Weights of a small multi-label image tagger.
Model: 7.11M parameters, 32-pixel images, arch vgg, norm batchnorm, activation relu, depths [2, 2, 6, 2].
Rows from block 7 of a small multi-label image tagger, named by matrix and row number. Each number is 128 + 24 x the weight over its row's rms, rounded and kept within 0 to 255. All counts start at 0. After the name is the row's rms in percent of the matrix's.
After each channel's rows are labels from the 100 images, of 14976, where the channel reaches its highest value: "strongest on" is what is common among them. Only what is clearly more common there than usual is listed. The data: flat shapes of many kinds, plain or patterned, on busy backdrops. In brackets: how many of the 100.
# conv: 3x3 conv (model.blocks.7.conv.weight, 256x256x3x3, each kernel summed), inputs 0-255

conv.217 090 [103 104 114 118 140 130 132 111  98 102 130 122 127 119 112 148  83  99 151 119 133 129  94 109 148 152 119 137  87 147  66 136 130 106 154  98 120 109 136 108 112 133 134 125 147  85 162 122 124 113 122 139 115  97 144  65 126 117 146 131 149 129  89 140 102  93  74 128 137 154 116 110 163 128 104 148 143 167 113 125 120 140 146 134 104 109 125 102 118 178  81 108  88 132 137 118 132 108 134 130 106 124 150 146  98  77 130  67 108 122  46 125 118 157 130 116 126 147 136 117 106 104 143 145 130 134 138 160  98 120 133 128 124  99 146  89  74 107 118 135 114  99 113 109 167 140 146 139 121 108 117 113 143 114 113 111 100  59 156 137 137 116 125  89 136  80 133 133 135 130 142 102 124 151 147 117 107 133 121 137 128 151  89 119  95  86 144  97  71 147 138 148 125 132  91 109 104 142 139 151 145  75 128 153 133  38 124 132 120 135  82 144  98 135 101 133 117  93 105 130 165 155 138 124 152 132 107 145 153 116 132 101 159 115 157 109 164 105 128 144 107 139 148 107 102 104  98  93  79 118 108 129 124 164 142 147]
strongest on: tee (60); count: five (42)

conv.119 083 [156 108  82  90  83 111 110 154 109 171 176 134 129 140  91 150 132 120 162 121 112  96 121 122 104 134 118 151 145 135 138 112  84 135 133 138 115 145 115 138 119 137 134  82 112 140 133 100 140 140 134 122 122 139 108  94 144 169 111 143 107 149 116 125 138 126 153 137 134 108 155 115 127 168 196 143 126  93 129 122 137 111  70 158 131  93 107 138 142 116 146 134  73  71 178 114  83 135 123 117 150 140 132 126 140 136 111 102 148 129  97 145 122 113 111  95  85 108 134 150 120  69 130 111 135 145 153 109 105 111 161 140  73 145 162 108 138 141 147 116 142  84 103 153 154 182 114  91 166 156 145 165 137 116 145 124  87 157 136 145 160 149 140 131 158 104 166 159 111 113 122 142 121 100 148 131 127  91 128  78 152 111 102 113 144 108 129 130  75 130 140  82  85 121 132 117 113 119 156  80 161 149 128 143 135  75 108  83 133 129 102 133 148 126 145 141  96 125 132 128 111 126 147 113 133 148  99 114 163 129 110 131 141 192 147 102 170 103 125 138 170 127 127 109  91 103 132 121 124 124 114 115 162 134 136 117]
strongest on: purple shape (79); count: five (56); circle (42)

conv.92 104 [141 115  72 135 123 139 131 129 141 130 129 154 113 152  96 135  50 147 131 114 115  75 164  58 117 137 154  85 110  94 118 129  99 118 154 149 125 130 127  86 115 119 175 146 123 126 123 149 166 120 123 128 140 150 124 122  82 121 136 117 105 115  68 137 159 155 125  84 134 134 117 125 144 121 104 113 114 148 117 178 126 131 129 137 131 113 136 146 136 133 117 131 138 107 107 123 140 162 101 144 141 148 134  85 132  99 111  48  98 134 113 159 129 112 105  84 143 154 136 120 144 132 120  89 131 149 161 121 135 117 106 151   0 115 130 136  70 107 113 141 156 142  93  85 141 152 130 129 132 125 110 112 125 145 123 139 135 127  98 132  87 130 145 146 138 124 121 133 128 137 104 142 155 123 108 118 131 118 136 131 161 115 129  93 122 118 164 119 147 123 105 111 125 124 117 147 114 139 124 118 123 117 102 147 121 130 139 110  96 128 130 154 133 132 134 106 139  64 127  80 124 160 166 108  98 105 139 117 133 134 138 138 100 133 116 162 112 111 147 100 125 105 108 124 138 157 142  45  93 137 118 129 144  89  99 132]
strongest on: purple shape (97); count: five (55)

conv.207 102 [154 130  96 128 160 107 157 123 144 151 100 138 145 149 116 118  57 136 127 133 136 108 149  89 119 144 125 120 107 131 122 115 102 157 142 154 119 124 147  80 122 133 156 144 127 128 118 167 147 116 127 132 126 131 138 162 153 140 133 133 152 117 100 125 159 111 100 103 153  95  98 136 140 110  82 142 118 108 127 159 114 156 151 131 119 114 129 133 157 122 150  78 130 111 112 109 126 126  84 139 150 163  79 123 146  98 136  94 123 130 137 126  78 106 144 106 136 133 154  97 122 139 112 108 155 116 119 121 122 124 132 120 105 148 133 143  65 135 201 136 150 114  84  94 129 122 121 132 126 125 124 108 129 123 109 124 129 189 136  97 124 161 152 142 130 127 109 144 123 170 111 106  99 148 103 140 133 135 147 127 133  94 124  91 148 108 150 186 143 171  87 122 147 135 147  65 120 129 120 131 155 139  83 162 103 166 129  88 114 146 138 149 126 146 133 134 156 102 124 144 149 138 117 108 103 108 158 109 128 139 116 156 127  93 126 167 138 119 136 139   0 124 133 126 117 134 135  58  95 127 129 156 136 120 120 118]
strongest on: green shape (100); count: five (58)

conv.249 087 [148 113 132 121 114  96 109 123 114 122 138 161 128  96 104 100  80 142 110 135 116 134 112 109 110  94  96 122  88 127 113 102 125 153 132 151 151 134 156 104 113 145 136 120 112 116 155 118 137  79 109 110 125 101 167 145 118 143 158 135 104 132  99  93 100 125 156  70 111 135 133 137 131 134 129 115 135 129  95 145 123 124 104 139 132 144 133 135 121 118 119 131 141  84 120  80 124 100  99 127 111  97 139 119 109 112 133 106 141 130 121 118 131 128 113 119  97 126 137 102 128 124 129  91 127 105 144 104  96 138 102  93 143 130 125 145  65 158 139 102 125  97  92  96 109 113  96 140 122 161  35 135 162 115 107 145 119 109 125 108 149 131 124 145 116 159 156 196 134 138  47 115 123 128 130 116 112 135  97 102 124 146  95 116 186  82 116 117  96 125 130 169 150  92  61 125 126 114 127 125  99 167 117  64 137 123 113 111 100 120 136  85 128 122 118 133 105  67 127 174 101 130 144 118 130  81 132 137 151 131 122 181 125 111 142 103 118 151 131 123 124 123 131 100  79 106  76  96 103  86 113 117 128 116 150 137]
strongest on: drop (68); largest shape: drop (25)

conv.84 091 [142 108  89  74 157 127 107 132 109 110 131 121 155 125 121 142 113 110 132 127 118  62 123 124 124 109 148 102 158 123 113 148  17 135 124  99 138 126 129 128 128 129 119 125 118 135 136  93 121 118 120 137 124 131 127  68 174 151 112 140 132 148 109 168 114 138 114 101 140 122 131 115 132 117 123 137 122 129 106 128 141 147  92 130 101 112 128 125 123 122  98 121  42  87 131 133 131 127 157 119 101 158 118 137 150 113 125  70 134 138  21 120 161 141  61  61 130 135 125 138 127  47 122 102 114 136 112 109 116 118 132 154  52 117 136 131 108 121 148 157 109 131 120 130 120 116 106  80 126 117 127 140 115 126 127 137 105 119 111 110 129 160 156 114 110  58 113 124  99 148 106 101 143 148 130 141 123 108 124 122 122 118 111  82 164 116 124 145 130 155 126 153 128  88 148 119 156 143 153 121 101 138 148 123 152 106 115 104 127 120 149 158 110 104 139 108  98 127 147  73 105 131 126 129  95 138 121 128 120 120 104 133 141 151 140 103 114 121 120 136 114 144 101  96 151 131 136 116 114 119  96 147 138 128 119  98]
strongest on: purple shape (100); count: five (61)

conv.130 085 [113 122 145 108 130 109 133 145 130  98 105 167 122 114 134 137  73 128  81 106 122  99 125  83 118 136  84 136  73 150 100 132 120 114 128 127 115 126 151  88 139  81 134 114 124 104 137 131 127 133 133 127 138 133 150 164 159 113 115 145 139 103  78 129 142  96  91  83 139 107 107 130  94 118  93 166 139 126 122 105 122 130 116 157 138 111 103 117 126 131 106 169 156 122 158 124 119  85  88 112 149 113 161 123 115 136 118 108 131 114 139 128  82 126 143 124 145 139 128  81  96 123 135 149 113 116  73 128 107 108  69  99 139 114 109 115  57 107 174 100 124 113  77  82 145 109 107 142 145 131 104 129 137  95 135 127 109 118 134 110 147 138 128 140 134 106  99 116 158 119 116 120 122 108 126 149 121 125  89 100 131 106 110  88 135 111  92 152 125 113 130 119 144 149 121  91 105  99 109 162 162 113 121 118  93  88 122 135 107 153 146 115 111 132 132 121 126  47  99 144 144 112 126 132 101 125 119 132  91 132 111 142 133 111 149 101 106 125 145 146  51  97 154 100  78  95 115  69  97  96 103 100  88 165 124 139]
strongest on: green shape (74); count: five (55); red shape (48)

conv.33 084 [ 58  78  90 122 118  96 117 124 157 127  88 133 112 121 100 161 100 116 127 128 110 117 134  76 108 166 106 126  94 154 128 162  99  99 127 147 116 121 162  89 127 105 117 171 146 138 117 137 141 103 153 134 145 138 160 126 141 152  86 149 149 151 121 131 138  97 106 147 132 136 117 135 125 109  99 157 118 158 143 111 116  92 122 128 119 110 113 123 120 143  97 128 158 143 125 105 120 104 129 121 122 143 199 155 139 133 136 101 109 149 135 131  96 149 135 109 158 115 156 104 148  87 145 163 117 129 128 113 114 115  89 154  97 143 120  80  93  97  74 136 123 101 122  91 150 129 141 125 141 126 122 128 135 131 137  90 141 140 175 117 127 139 138 131 122 118  88 148 109 138  97 115  90 113 125 160 136 133  86 125 126 136 111  88 150 139 128 109 143 136 111 136 155 110  97 110 167 110 144 114 121  99 128 164  81 136 155 156 115 132 131 145 100 107 117 145 153  94 144 105 136 119  91  99 110 113 125 125 131 110 102 150 146 136 139 104 106 132 163 122  53 117 118 122 141 100 113 118 155 112  86 130   0 134 118 117]
strongest on: green shape (94); count: five (59)

conv.49 107 [147 136 141 115 107  93 139 134 103 151 163 150 137 188 148 147 126 121 129 112 159 113 113 164 112 160 145 146 144 144 155  93 134 134 122  78 106 110 120 128 116 145 123 158 145  50 140 171 118 111 113 105 108 126 127 108 129  96 167 145  83 121 114 140 114 133 133  91 140 151 128 146 130 105 117 111 146 134 155 116 118 144 131 106 118  99   2  93 150 119 129 131 124 127 130  97 135 122 104 179 150 119 123 151 162 158 112 131 134 134 112 126 118 137 117 140 160 145 121 117 129 123 157  98 134 128 153 126 115 117 157 150 133 118 106 139 105  72 150  86 123 154 114 123 142 129 113 129 143 124 150  91 143 114  91 151 138  78 117 134 131 119 151 133 149 144 131 128 133 123  93 136 154 126 117 129 100 163 112 144 136 124 128 111 135 122 116 119 170 114 161 138 146 129  38 129 133  91 136  85 139  89 124 122 126 143 107 127  87  86  70 105 120 143  69 130 118 119 122 124 112 160 122 128 127  87 124 146 121  93 130 154 116 141 134 135 133  89 140  92 147 147 120 120  99 143  66 131 122  66 119 127 126 142 152 172]
strongest on: tee (77); largest shape: tee (36)

conv.127 091 [116 131 106 134 132 137 154 103  64 104 196 166 108 114 135 118 108 103 137 109 105 115 121 119 127 118  77 128 106 122 131 123 144 158 158 122 160 152 124 128 148 142 144 103 108 105 152  70 114  86 140 102 127 117 130 159 118  92 138 142 110 134 111 162 120  95 153  86 148 135 147  72 133 164 137 157 143 161  95 112 163 139 134 120 120 152 118 156 122 105  81 114 134 122 147 158 130 130 146 136 130 138 130 138 102 140 122 106 147 130 134 106 137 127 122 143 104 181 142 108 143 134 118 118 127 147 155  91 145 140 148 125 116 122 166 149 106 171 142  97 131 171  86 117 126 111 127 154 150 184 109 156 147 110 123 128 108  91 160 114 135  89 153 109 116 156 150 129 133 109 110 143 118 147  83 143  88 116 188 128  67 131 107 123 204 123 124 112 136 142 146 147 142  87  74 114 134 139 162 120 127 149 169 104 125  67 102 103 140 152 102 126 120 108  62 135 134  79 105 127 129 137 139 162 157 114 111 167 108 122 113 162 148 126 132 143 144 133 128  92 120 126 140  97 125 111 114 100 105 102 118 108 126 128 110 161]
strongest on: tee (72); largest shape: tee (31)

conv.234 084 [ 70 104 122 145  99 119 149 117 156 134  82 120 141 117 125 139  97 147 110 123  95  91 143 140 118 116 124 140 168 129 106 119 129 122 160 158 107 157 131  93 116 118 146  95 144 115 108 116 103 115 133 124 130  88 153 154 145 123  97 155 124 101 117 160 144 175 171 118 117  92 110 132 132 105 123 129  67 125 138 117 135 113 144  54 107 108  99 129  96 126  94 132 175 123 159 132  83 150 135 123 132 117 139 142 152 144 113  91 127 149 177 122  93  70 126 139 102 124 112 125 125 129 123 125 159 101  43 149 133 113 108 125 101 138 115  89 103 119 108 134 113 121 119  99 112 145 121 129 111 149 135 105 120 128 133 136 117 139 146 147 165 112 135 103 109 140 107 132 112  88 148 110 121 147 149  74 109 124  74  99 118 127  92 154 147  90 119  97 110 103 120 130  96 124 145  38 123 109 115 139 156 145 101 151 134 151 124 142 100 147  94  87 104 129 168 155 132 110 112 151 116 135 133 140 138 141 146 180 127 134 122 122 155 122 104 147  91 151 149 117 125 116 113 101 140  66  93 104 124 153 136 124  65 131 127 117]
strongest on: green shape (54); count: five (49)

conv.4 088 [128 119 129 109 137  90  84 144 140 174 110 140 122 134 138 112 132 101 134 134 152  99 124 143  84 136 171 135 146 119 131 141 149 118 150 112  82 122  90 110  87 190 132 135 129 112 156 111  95 141 162 128 135 152  87 101 113  85 107 156 129 160 136 121 154 117 153 154 162 117 118 114 143 120 134 107 117 138 151  91 128 150 142 128 131 142 100 118 174 135 141 120 109 104 132  82 106 182 122 131 171 105  96 118 155 153 125 118  94 135 128  82 137 126 144 112 155 173 103 115 136 129 160 156 150 136  84 133 135 103 110 175 117  94 151 144 129  80 176 175 112 164 130 141 111 177 119 162 155 111 148 140 132  98 137 108 180 119  94 146 101 143 141 143 113 140 152  98 120 106 134 127 167 124 127 114 135 101  78 136 141 117 107  83 172 112 132 107 144 112 142 125 136 145 120 165 170  90 144  79 112  94 146 133 161  95  99 121 115 198 152 119 108 104 110 113 157 173 138 122 175 142 106 133 129 123 163  90 128 107 120 154 119 148 118 164 123 130 137 125 146  98 147 130 112 112 157 138 109 164 132 132 148 109 126 109]
strongest on: teal shape (52); drop (47); triangle (32)

conv.45 083 [117  80 129  86 104 106 134 129 103 165  96 138  78 135  94 116 105 119 123 106 126 146 170  95  93 141 111 108 112 142 141 116  91 116 131 147 115 110 124 135 103 168 150 131 137  91 165 125 158 146 116 165 109 138 133 115  61 126 151 121 118 134  94  99 102 140 119 119 118 105 145 137 137  68 128  99 136 127 108 127 118 151 117 156 125 122 120 104 119 108 114 131 131  97 113 119 126 164 117 144 117 116 135 122 111 133 119 106  95 129 103  94 168  89 119  87 162 143 135 161  71 128  98 134 106 119 159 157  92  95 122 120  86 102 136 118 117 118  98 136 112 130 123  76  90 116  86 110 130 120 105 105 113 108 127 145 143 148 123 138  99 130 126 146 102  87 141 122 108 124 110 131 127 118 115  99  95 125  85 149 126  73  68 112 163  85 145  78 141  94  94 103 134  93 104  97 110 136 162 134 141 117 100 132 133 100 111 130  79 107 112 139 135 120 115  88 111  97 101  99 116 143 144 100 150  86 113 116 114 130 137  89 125 115 132 145 107  91 148 118  34 129 107 130 101 116 155  88 109 105 110 117 143 113 108 114]
strongest on: teal shape (96); count: five (53)

conv.0 083 [203  91 146 124 116 112 128 146  65 137 141  97 143  95 127  96  82  80 103 126 146 112  58 106 125 163 170  85 119 169 163 141 133 154 107 120 104 126 128 127 146 127 147  86  98 103 139 128 157 121 111 149 146 141 132 140 142 128 155  68 172 118 115 152 123  96 138 130 153 144 154 117 116 122  93 122 121 119  88  77 112 142 166 125 125 140 104 142 112 140 123 164 127  94  81 118  83 153 151  94  97 137  90 108 135  99 121 120  92 129 107 136 120 129 115 137 143 160 112 150 112 112 133 134 165 134 104 146 143 110 107 121  93 110 119 148 102 153 157 107 113 170 120  83 110 134 120 128 127 115 143 116 120 115 135 120 124 132 120 130 126 129 141 116 119 123  77 129 153 105 140 133 157  99 182 132 128 124  81 131 133 127  97  82 176 123 148 110 104 144 118 137 123 165  84 108 138 126 144 109  88  90 112 126 130  97 108 136 143 139 112 140  92 123 115 156 114  90  91 157  97 167 129 131 152 118 156 148 156 108 136 106 104 133 133 131 104 130 146 118 109 103 164 138  51 155 134  88 124  98 139 128 141 137 139 124]
strongest on: drop (55); heart (37)

conv.221 087 [117 127 108 136  89 139 133  93 105 126 116 127 146 141 105 110 110  99 130 107 110 139 116 103  93 155 129 129 116 113 108 146 140 121 103 127 113 113 159  94 149  99 138 150 127 110 151 114 131 103 111 131 137 159 138 133 170 113  81 101  98 137 124 131  96  90 137 120 130 122 116 139 146 115 129 147 134 122  73 133 117  63 111 130 135 123 126 134 107 142 135 130 125 130 119 110 104 123 113 132 113 153 158 112 112 121 126 130  86 102 119 147 131  74 147 126 118  85 146  62  85 150 114  93 156  63 121  97 103 176 120 107 152  66 118 109 109 159 114 138 135 109  80  81 131 149 112 113 111 116 105 166 127 156 108 121 133 131 117 145 103 117 118 160 157 102 113  84 122 150 133 116  80 155 131 108 130 163 118 130 143 119  98 126 135 146 131  87 142 149 137  98 105 143 100 142  97  50 150 146 128 137 162 147 121 143  95 136 119 122 108  82 131 141 136 144  93 105 146 108  94 118 129 170 116  88 121  91 102 100 107 114 116 145 137 120 139  75 118 146 126 144  88 118  79 158 111 139 121  57  71  98  81 114 128 136]
strongest on: green shape (67); drop shadow (65); count: five (53); cross (38)

conv.145 101 [119  90 155  99 114 122 162 105 131 144 121 133 121 134 136 138 120 134 126 114 130 133 145 115 113 127 117 127 115 126 122 113 124 111 101 126 118  79 133 126 111 146 123 134 116 111 127 112 154  94 137 109 116 121 119 121 136 111 130 128 129 140 118 121 120 124 133 136 136 108 116 119 126  63 100 124  99 128 140   9 133 133 126 139  95 137 110 111 136 103 116 112  84  81 123 134 114 149 144 129 137  89 153 147 126  92 126 106 140 139 133 123 174 118  99 115 129 113 109 120  61 123 126 118 111 127 148 136 114 128 132 125 130 112 142 125 119 122  65 117  84 118 161 122 120 147 104 121 132 117 153 102 140 121 148 132 114  88 120 107  90 101 111 112 139 111 127 119 109 132 121 131 134 133  93 120 151 116 127 141 122  86 101 106 146 134 148  19 124  92 102 136 119 103 156 108 117 143 144 100 118 147 133 143 148  96 107 150 133 127 142 131 116 122 125 122  98 104 111 108 115 103 135 119 128 137  89 105  88 111 129 132 121 141 128 103 109 117 109 102   0 131 115 125 121 140 138 117 137 103  88 139 103 143 131 127]
strongest on: teal shape (100); count: five (64); flower (33)

conv.50 081 [ 87 130  81 126 117 139 127 129 122 123 134 132 147 153 107 123  33 117 106 109 119  69 119  93 130 141 123 100  98 113 133 113 105 126 159 124 133  97 106  83 126  88 156 130 135 136 129  93 159 107  96 153 134 110 148 129 137 103  97 155 112  95  95 175 136 136 145 102 122 126  91 126 111 116  86 139 133 119 120 114 144 123 135 122 134 119 128 142 133 109  99 178 112 127 121 127 124 109 125  92 145 130 142  74 123  71 131 115 111 127  88 129 138 128 119 105 109 154 122 109 152 142 135 108 137 153  94  97 146  87  95 151 101 109 140 123  64 136 133 131 113 118  80 100 105 111 121 139 137 149  96 126 127 136  89 153  59  83 142 102 161 128 115 131 111 122 105 127 151 146  74 146 116 114 121  96  96 136 103 137 115 136 145  91 123 107 113 103 142 144 159 113 148 154 102 131 124 123  99 102 113 138  96 118 125  99 116 107 140 125 134  92  60 119 159 135 126  87 134 124 103 124 148 132 147 109 129  96 119 129 119 118  98 104 117 117  78  93 122 153 120  94 102 123 139 105 124  49  87  83  81 138 133 122 130 140]
strongest on: purple shape (72); count: five (60)

conv.1 079 [119 126 120  63  84 116 144 169 122 120  95 103 125 104  74 106 101 162 145 117 102 129 134 110 109 149 119 146 127 154 124 110 110 129 182 160 107 116 132 133 141 117 163  65 130 105 125 105 136 167  91 127 126 137 123  86 149  90 150 149 121 129  94 161 130  96 114  90 141 111 153 121 135 137 140 146 170 173  99 135 111 135 128 132 121 157 115 114 155 157 103 145  49 136 121 121 111 126 103 148 144 114 133 126 150  85 125 108 121 114  47 120 117 171 138  99 167 134 132 145 159  87  96 125 143 144 124 131 136 137 116  95  79  96 121 117 108 145 120 115  83 127 108  93 155 107  93 141 147  87 108 139 106 112 123 108 104 143 129 147 126 166 138 116 138 120 151 122 152 109 130 154 131  70 169 101 124 133  71 139 151 172 124 139 162 108 165  96 126 157 123 149 123 142 107 121  93 117 130 142 162 126 123  77 109 105 119 162 102 144 140 137 125  98 134 110 122  97  92 150 115 150 155 125 155 141 107 113 141  76 148 123 149  84 127 142 129 109 148 118 113 112 125 106 115 122 121  99 126 123 104  96 125 137 126 164]
strongest on: purple shape (55); count: five (54); triangle (35)

conv.60 107 [120 132 115 112 131 140  55 117 125 109 119 118 157 146 127 118  88 105 168 139 140 161 131 112 135 119 154 102 113 134  65 114 100 114 101 143 139 105 125 114  93 136  72 123 133 126 124 131 153 136 112 142 127 158 115 122 143 124 129 134 101 144 111 158 117 120 123 114 129 156 172 129 112 113 117 141 149 110 114  61 145 178 136 120 102 145 117 105 115 165 133 117 130 110 118 103 150 152 132 136 131 163 192 100 119 125 144 139 104 140 107 133 135  94 129 120 128 112  90 156 117 100 117  93 143 137 152 125 100 130 151 112 152 126 127 121 119 139  86 139  97 129 121 102 169 108 114  87  84  99 127 146 129 111 121 108 122 121 138 157 162 123 121 136 132 113 146 145   0 153 142 124 169 124 165  88 131 121 118 146 135 112 142 121 131  89  64 118 139  85 158 135 128  98 148 161 136 111 129 128 117 127 135 138 142 123 151 144 137 135 147 146 136 118 118 125 117 103 129 175 116 150  64 152 102 111 124 143 185 128 128 126 136 128 142 101 136 165 133 102  47 112 119 107 119 100 130  99 104 149 116 153  86 124 151 127]
strongest on: teal shape (89); count: five (55)

conv.172 099 [130 130 132 152 111 154 139 116 123 146 150 120 120 109 131 100 163  93 138 127 116 100 154  88 125 154 118 116 126 139 158 122 135 132 109 115 122 122 131 149 143 124 108 124 115 112 138  98  97 111  90 142  91 124 110 147  97 129 143 153 140 120 150 134 118 141 141 150 116 115 118 115 142 183 165  96 102 130 139  80 108 101 142 131 124 142 157 137 168  97 102 121 147 166 143 130 101 131 143 149 115 135 117 132 109 113 101 132 124 133 169 129 169  86 137 150  83 149 112  99 137 121 161 124 146  91  93 130 100 155 159 116 127 113 148 130 164 141 158 142 145 116 152 153 103 182  74 136 147 139 135 146 142 160 145 129 102 118 104 100 109  88 138 145  89 127 132 102 146 132 129 141 113 110  56 111  75  76 141 119 153 152 107 140 117 152 151  96 118 139  98 114  69 120 124 133  73 158 172 104 115 157 150  86 145 110 127 163 135 126 127 121 111 119  96 147  94 147 123  74 118 107 149  75 141 185  90  94 128 122 112 101 150 157 100 165 133 104 132 121 119 143  98 113 169 163 124 123 143 141 207 122 156 122 109 103]
strongest on: drop (41); circle (38); heart (32); largest shape: circle (26)

conv.193 088 [141 146 130 112 119  82 126 151 162 129 125 126 134  79 123 121 103 107 105 127 127 130 117 105  82  95 112 137 132 156 122 121 126 162 114 116 138 127 145 142 140 123 122 131 124  96 157 112 128 157 123 181 100 127 129 131 141 159 158  98  86 105 116 134  90  77 127 115 130 151 129 128  99 122 143 127 127  95  88 131 166 121 122 133 161 104 119 137  99 151 113 121 150 163 118 135 118 116 153  64 137  97 136 132 180 131  86 136 185 108 122 142 153 133 127 143 144 129 132 185 135 116 150  92 130 126 146 180 129 120 125 135 149  94  92 120 156 152 131  92 135 118 127 113 104  83 102 142 114 110 106 112 157 122 110 139 134 124 171 102 153 111 148  89 129 128 123 123 135 132  88 117 139 105 147 131 147 130 147 146 138 122 116 139 131 141 128 127  97 117 112 100 160 211 120 129 122 139 130 106 142 112 140  99 145  86 109 140 112 149 105  88 119 121 102 139 122 169  71 144 134 158 149 174 120  82 118 112 114  98 150  88 127 151 142 132 126 121 149 178 120 130 144 146  47 139 131 100  77  88  57 111 138 118 147 183]
strongest on: drop (99); largest shape: drop (27)

conv.174 112 [149  90 131 119 123 100 138 131 134 150 138 128 123 132 108 145  95 138 122 137 137 130 159  82 128 144 130 143 103 138 121 140 120 139 137 148 121 104 140  85 101 127 149 139 120 117 150 136 154  98 133 127 131 139 159 172 132 127 106 129 133 147  94 129 136 121 129 120 141 126 107 136 124  80 109 133 109 142 146  16 136 150 142 146 111 135 124 127 145 124 107 135 146 111 136 132 127 145 131 129 136 118 143 136 102 105 137 110 120 145 155 141 120 128 126 117 131 103 136 102 110 139 127 115 134 126 121 144 123 129 131 113 127 119 126 134 103 123 102 148 138 112 131  79 123 136 123 127 149 131 137 122 130 127 121 129 129 141 128 121 106 115 137 133 122 150 120 130 136 156 120 112 134 133 101 142 136 130 127 135 136 115 121 117 145 133 136  73 146  82 115 128 125 114 123 110 119 142 139 134 136 132 115 136 126 148 139 118 141 135 132 151 128 115 117 122 111  74 135 128 135 120 138 111 108 125 130 108  94 130 118 126 131 130 135 131 102 116 147 118   0 123 126 129 125 136 136  80 123 141  81 157  90 138 117 132]
strongest on: teal shape (70); count: five (59); green shape (50); rhombus (32)

conv.20 080 [108  87  94 118 127 157 165 131 131 144 102 157 120 116 123 102  91 159 187 108 132 141 144 104 123 116  84 125  86 132 107 104  73 159 140 136 133 147 127 113 102 148 142 121 132 122 151 118 160 122 117 116  99 141 170 130 101 121 112 115 110 120 119 111 131 145 143  80 132  72 156 117 146  96 105 137 163 121 123 137  77 128 122 119 123 107 134 135 142 116  81 118 130  85 103 134 134 113 107 143 124 118 169 107 155  99 120  64  91 115 128 130 153 132  81 103 135 140 115  80  78 106  85 103 112 130 153 131 113 126 144 102 106 133 120 106 124 118 108 117 152 117  87 128 120 129 105  98 129 137 130 145 155 103 124 175 104 147 134 126 125 106  97 126 133  73 178 118 141 137 107 157 121 144 110 105 116 154 142 158 142 103  87 126 125 150 137 128 126 133 120 122 166 103  99 105 123 154 136 134  72 140 111 158 116 150  84 144  98 125 158 125 119 135 122 129 109  83 135  98 107 125 156 122 125 136 105 127  81 112 130 131 128 112 154 115 117 123 138 105  34 138 101 141  94 128 152  48 145 147 104 161 159 117  95 156]
strongest on: teal shape (60); count: five (53); purple shape (48)

conv.103 096 [148 125 100 111  78 113 127 128  88 123  98 111 131 103  84 148 125 136 128 116 134 119 128  92 128 102 105 106  96 121 107 110 121 114 116 138 124  94 131 120 146 152 157 119 148 103 149 171 159 123  84 152 138 101 143  85 134 131 148 145  98 149 122 139 134  68  74 126 132  90 118 121 142 136 123 115 158 144 136 115 138 107 144 131 127 117 155 148  99  99  83 136 103 111 147 164 145  97 112 132 129  95 115 146 112  91  82 116  95 129  94 111 163 118 132 134 113 141 141 114 120 147 112 112  96 157 135 150 108  86 133 132 148 136 127 141 101 125 147 168 151 108 168 125  90  97 125 126  95 158 117 169 140 116 155 154  82 157 104 106 119 134 144  92  73 119 165  97 151 152  97 120 102 125 122 175 130 118 143 144 134  81 132  82 109 107 137  65  63 129 121 113 118 159 117 140 113 141 114 147  74 161 117  95 119 165 102 126 163 137 111 125 142 129 105 132 115  93  71 120 127 138 113 129 169 130 131 107 133 146 100 112 129  94 149  95 131 103 167 137 132  91 108 108  79 120  82 151 125  85  94 120 153 130 121 122]
strongest on: green shape (63); count: five (54); drop (33)

conv.24 096 [131 127 141 166 105 126 133 114  75 145 176 132 130 130 120 125  96 134 147 132 144 119  91 115 138  88  88 125 103 132 134 123 155 180 133  98 142 162 100 120 141 150 146  94 122  73 138  83 132  99 120  54 104 131 149 130 138  95 144 124 105 106  98 116  76 105 135 115 128 159 109 115 139 136  92 150 134 138 107 118 137 153 126 138 113 158 101 136 105 146  87 124 136 142 146 144 132 155 114 119 129 122 153 104 126  86 108 133 161 143 148 130 142 158 119 140  67 116 155  87 121 135 130 137 129 131 148 127 141 134 131 106 135 103 148 132 111 144 112  92 145  93 102 105 118 109 134 122 140 164 113  89 143 135 110 154 102  78 129 157 121 127 135 114 165 146 119 129 117 124 109 119 129 123 122 161 131 111 149 126 122 113 125 127  95 127 126 122  98 121 161 114 116 110  74 102 110 143 146 148 120 109 154  99 132  32 113 120 164 109  91 125 113  89  76 131  74  77  77 136  87 123 142 118 128 134 100 119 107 161  81 117 130 150 156 142 122 125 123  66 114 100 141 129 118 151  86  71 138 119  97 124 128 158 146  85]
strongest on: tee (76); count: five (41); cross (32)

conv.176 107 [125 145  98 146 119 142 117 121  16 151 156  82 137  61 133 131 125 168 148 137 139 138  43 148 158 112 122 123 143 128 112 161 118 128 139 102 146 136 131 130 119 158 151 107 127  89 103 106 126 131  85  92 107 144 118 118 111 111 128 139 117 140 120 148 126 125 135 131 124 152 106 132 104 117  92 150 123 126 139 127 113 145 170 136 126 143 128 149 120 128 121 120 120 138 144 144 104 129  99 110 105 128 137 135  42 132 143 127 128 119 103 121 131 149 119 135  56 143 115  83 148 142 104 134 114 142 139 117 127 110 113 119 126 122 156 142 108  93 138  37 140 130 121 151 153 133 135 118 148 145  76 133 149 132 149 139 143  72 119 134 137 115 144 107 100  97 174 120 109 134 154 133 106 126 109 135  97 131 116 120 119 123 100 130 140 115 136 123 131 141 147 162 144 105  98 143 142  91 153 139 132 138 144  76 129  27 100 108 137 129  97 120 133 115  98 133 113 127  89 113  98 121 133 126 135 109 136 110 120 108 116 125 127 142 124 110 126 152 114 113 121 124 121 132 111 132  71 155 159 107  96 107 116 136 127  53]
strongest on: tee (64); cross (48)